{"model": "model that predicts nearness at each pixel", "image_size": 64, "grayscale": true, "crop_scale_min": 1, "encoder_activation": "prelu", "encoder_growth_rate": 32, "decoder_norm": "groupnorm", "decoder_activation": "gelu", "decoder_upsampling": "nearest_conv", "loss": "l1", "beta1": 0.95, "adamw_lr_other_params": 0.00093, "max_steps": 3800, "lr_schedule": "cosine", "final_lr_fraction": 0}
Rows from block 12 of the encoder of a small model that predicts nearness at each pixel, named by matrix and row number. Each number is 128 + 24 x the weight over its row's rms, rounded and kept within 0 to 255. All counts start at 0. Numbers have three digits each.
After each channel's rows are labels from the 100 images, of 14976, where the channel reaches its highest value: "peak on" is the class under the peak. Only what is clearly more common there than usual is listed. The data: rendered dice on a table.
# conv1: bottleneck pointwise conv (encoder.blocks.13.conv1.weight, 128x288x1x1), inputs 96-191

conv1.94:123167148142152142153123135168162088084129110177130128100133156126139112136125141109149128090110112130143078154116136125046129126112125091106120099131107110103139109132123132081146088103079138105141133135157138151171110100138122101121091135138111108092165113147155118134128149151144152137
peak on: die with four on top

conv1.89:154126101120101162122127131119152114146137139158100163129131099142159116142139145170148086176141122124152077124107129128106127120142131153137127133128137123107127105122128092096133101133121142112097099107155095118153171118086135147112124114131165130213107127138123165146151084114118137174
peak on: die with four on top

conv1.90:140119100143154103127113116150175104114101142102110146105168125123142137145146117131131129096094146114123147100169131081111155110130151095108127141129121150147141107114099106091111122110139105152095139120140129161116171103175078190143180108124146143131119144079153155126142138088149159144
peak on: die with five on top; die with four on top

conv1.104:138180137113120113110138105106118155113199103143141108130146150152117150080170138125100109096151191124104137117118123116122164107158099119131087122129151148142143116148092128131130125136071126123182166167107146139108195119131154104156155144134153109145169125123153130145163091125115126097
peak on: die with five on top

conv1.86:160165176090107116122138092128132140131105123165118124179104097127110140129122095088106135091094121119124117112134121128134113166153092152131154105097077117125155116159128162123137143158157165106156176179145105172105140141113140150115094173142134139130164147143153131147124117146184150116
peak on: die with five on top

conv1.42:100164140112133125106118143124144142148128069133153124144093161109162122120120155121155138156093160120142112126098139129134115105127150144114132142158110127130097091099122159111114102145078118106131114144111127101150140102139143170112168138126146092126124139115122163119107148124122128086
peak on: die with four on top; die with five on top

conv1.78:132099115127116130144158139135149133113133085139163127133124112145141147114140138106125103136164125103121101176148085104128136163092093140141116102127158099149150126134177108136072130171151170146161105105117124138122109118073156131126142099111159133164110129060143171153141150095102105146
peak on: die with six on top

conv1.81:128120133112088139146124091105145122078120156124081113133133138117126108134147106160108153122123091084137148116116117140112138122111137127122109113123192105146185126127121126072144068134102117111151119139129119170147143122156114090138156146136080154148144128114139130061108128093105148123
peak on: die with five on top

conv1.48:123156140142109111090121113168160093141115143127130129107119129130133140150133139096114104135168150104111144140139137139091148150144113105110106097089140119123149136132115113107133102137151143115186107125122132122151148170150117156087133133132135110145122153093114174181127181136118157125
peak on: die with three on top

conv1.0:151104115131104100139119087128131109161137112138103112117122101056146131115122100137128129176131098120120151108145113098150187128153127091146113117140130134105162122125137118120155106130151101137150081121130120166141141143124115164121117142146113160086118087124124119094115145164118170145
peak on: die with one on top; die with two on top

conv1.101:120083162147139134129111132131141133123119131129079159128143121146118129127073137132131149133099094125098127149087085152127116121145138116166150089104069138090155110128083162111121157096103139150100155086129110152107114124099114133130148137082170125118112129180121163100104141132114174147
peak on: die with five on top

conv1.23:119070155104136111133138125125118115101144120151147098139131146108104169098152100095163114125095105130128132092093112130104104127078139108142121156100200071152095102129104132118144131101115161101157137138137126135149156163158192091136140133129124097164126100157133126125085125110105167104
peak on: die with three on top; die with two on top

conv1.97:142140132101097138101091153150133110096094074151126101136105137163134101142131137153109117158106145116142175134112079120104163153141117157178131111143104144095160145120111164129154146120124151126128131120145140122120116154120132124116077116159127126087189115084128156114147131090162124148
peak on: die with five on top

conv1.20:117109136144125117115101122128141168113175111097140111088120109116084099154127142134126117136146137112138144111107166136153123146089135130095106173147146126157126110076118148194167113122119106150127111137110071168090137126126134114131121125149125139088182139165147141111077097115153144112
peak on: die with four on top; die with five on top

conv1.30:144161143190060169149095106147101112116163104127105127127118125136103115108130105121095130116167111115131109146094107107093117160097121114157144137113154125127157094059118128162116130129146125109123133149130151129104106140151144098155127154159123128121135101130154127130145136157133133145
peak on: die with four on top

conv1.96:085096116110149132124122163170149130168153080137150115112127125125109109162128108134174111086142113135108121134087151150065093106126135146112143104129149150127140131132128099105166105101152157119105095161105132136131130151170138093079149034168146137104129158151113111119145161133092138110
peak on: die with one on top

conv1.40:118151101114163128164049146158152141127168181151100147139131136168073150137176113136155082118109144186069108152150148138102118161149113115128116149102149131124122177128154093123107161158141126124134112161148119125119102128124109124156131135146134161112120114091085121123151128167131127110
peak on: die with four on top

conv1.19:093123141109158135165126123108104142123120101133136114101124126121150090129171166161117111155106150111170142097139141134109109170136125160132104137135133129093136126127118131125091161136130113176161147158120112116106112140130164139108137105116095134140148111116109115120085104129148116141
peak on: die with five on top

conv1.26:129100107138129137101129129134130154125129107189109138084144133108114099121145156102125148140132134120115147134095123121124106152098124135116121115155135146110136106118125137110180116066108091150086120129160078116141082147074064135129117121122123151109147158142103078098113082141114143110
peak on: die with four on top

conv1.2:163090107127161128114140079148132137151088117120121149118102139130118132111140148144165121104123073109095106100118134084083095116132166148134140128117090127132140111159124128176119150105130122123155131135100065101163090081190154105132140097140092149086113109125127145124119146133112146138
peak on: die with four on top

conv1.14:084131107131071156130163118132144097111143067125111110130146108095135144158100123126098135104134153131145126134116123130109140120120139093135116116086163122135170108160137099118133127104102150097142129093139132117099115139156071162124151134136130137136118140137114093111103132168135114138
peak on: die with five on top

conv1.73:100139127137190089137138132140120141154169119110090114098120117102140104103181090100146147142120154125107104131116147083119081123129157104118080120131181128148113094134157100113115137129128118132157141077091087108087127113098137140150128098111119110121148101154112129106137086106113147126
peak on: die with four on top

conv1.76:099126099150150089144121081119137127088118121124130150131170097128144144123103148123120185153144144094118134108143125120150154130116138165135118130104113127133122156202132125108125099161112101108147119128179110164145080099115127161115141114166122148171149160114105114112113109113143139096
peak on: die with five on top

conv1.3:105083151104128118128126121127104134116126093100158156193081130144122080118109116142102132137129134099136132155109136183137130129126123124121194101145089138120091123122134145133131141148129047101141135101116124142082121113118110068158135141119104175144133121103143132096150116139166144103
peak on: die with two on top

conv1.69:146120096130095116106132109151115153130068107152097105101116117075097109122127187105157118120155118113096164164135154132111133070110125122119143138125117107129084088139167114154110114076151082149145156128123139119096111120106144148195127109114107147159116103130177070092114148103167111144
peak on: die with four on top; die with five on top

conv1.115:102133094145157148126124083108108110111103113110157157095161113151134154095115183130137125125120161131132105112162146094095127154165121121112142115140142122200120144147101127130109130115092154087139163129103121113152127129142158099079114150110176113087103124120107125137137163118115128130
peak on: die with four on top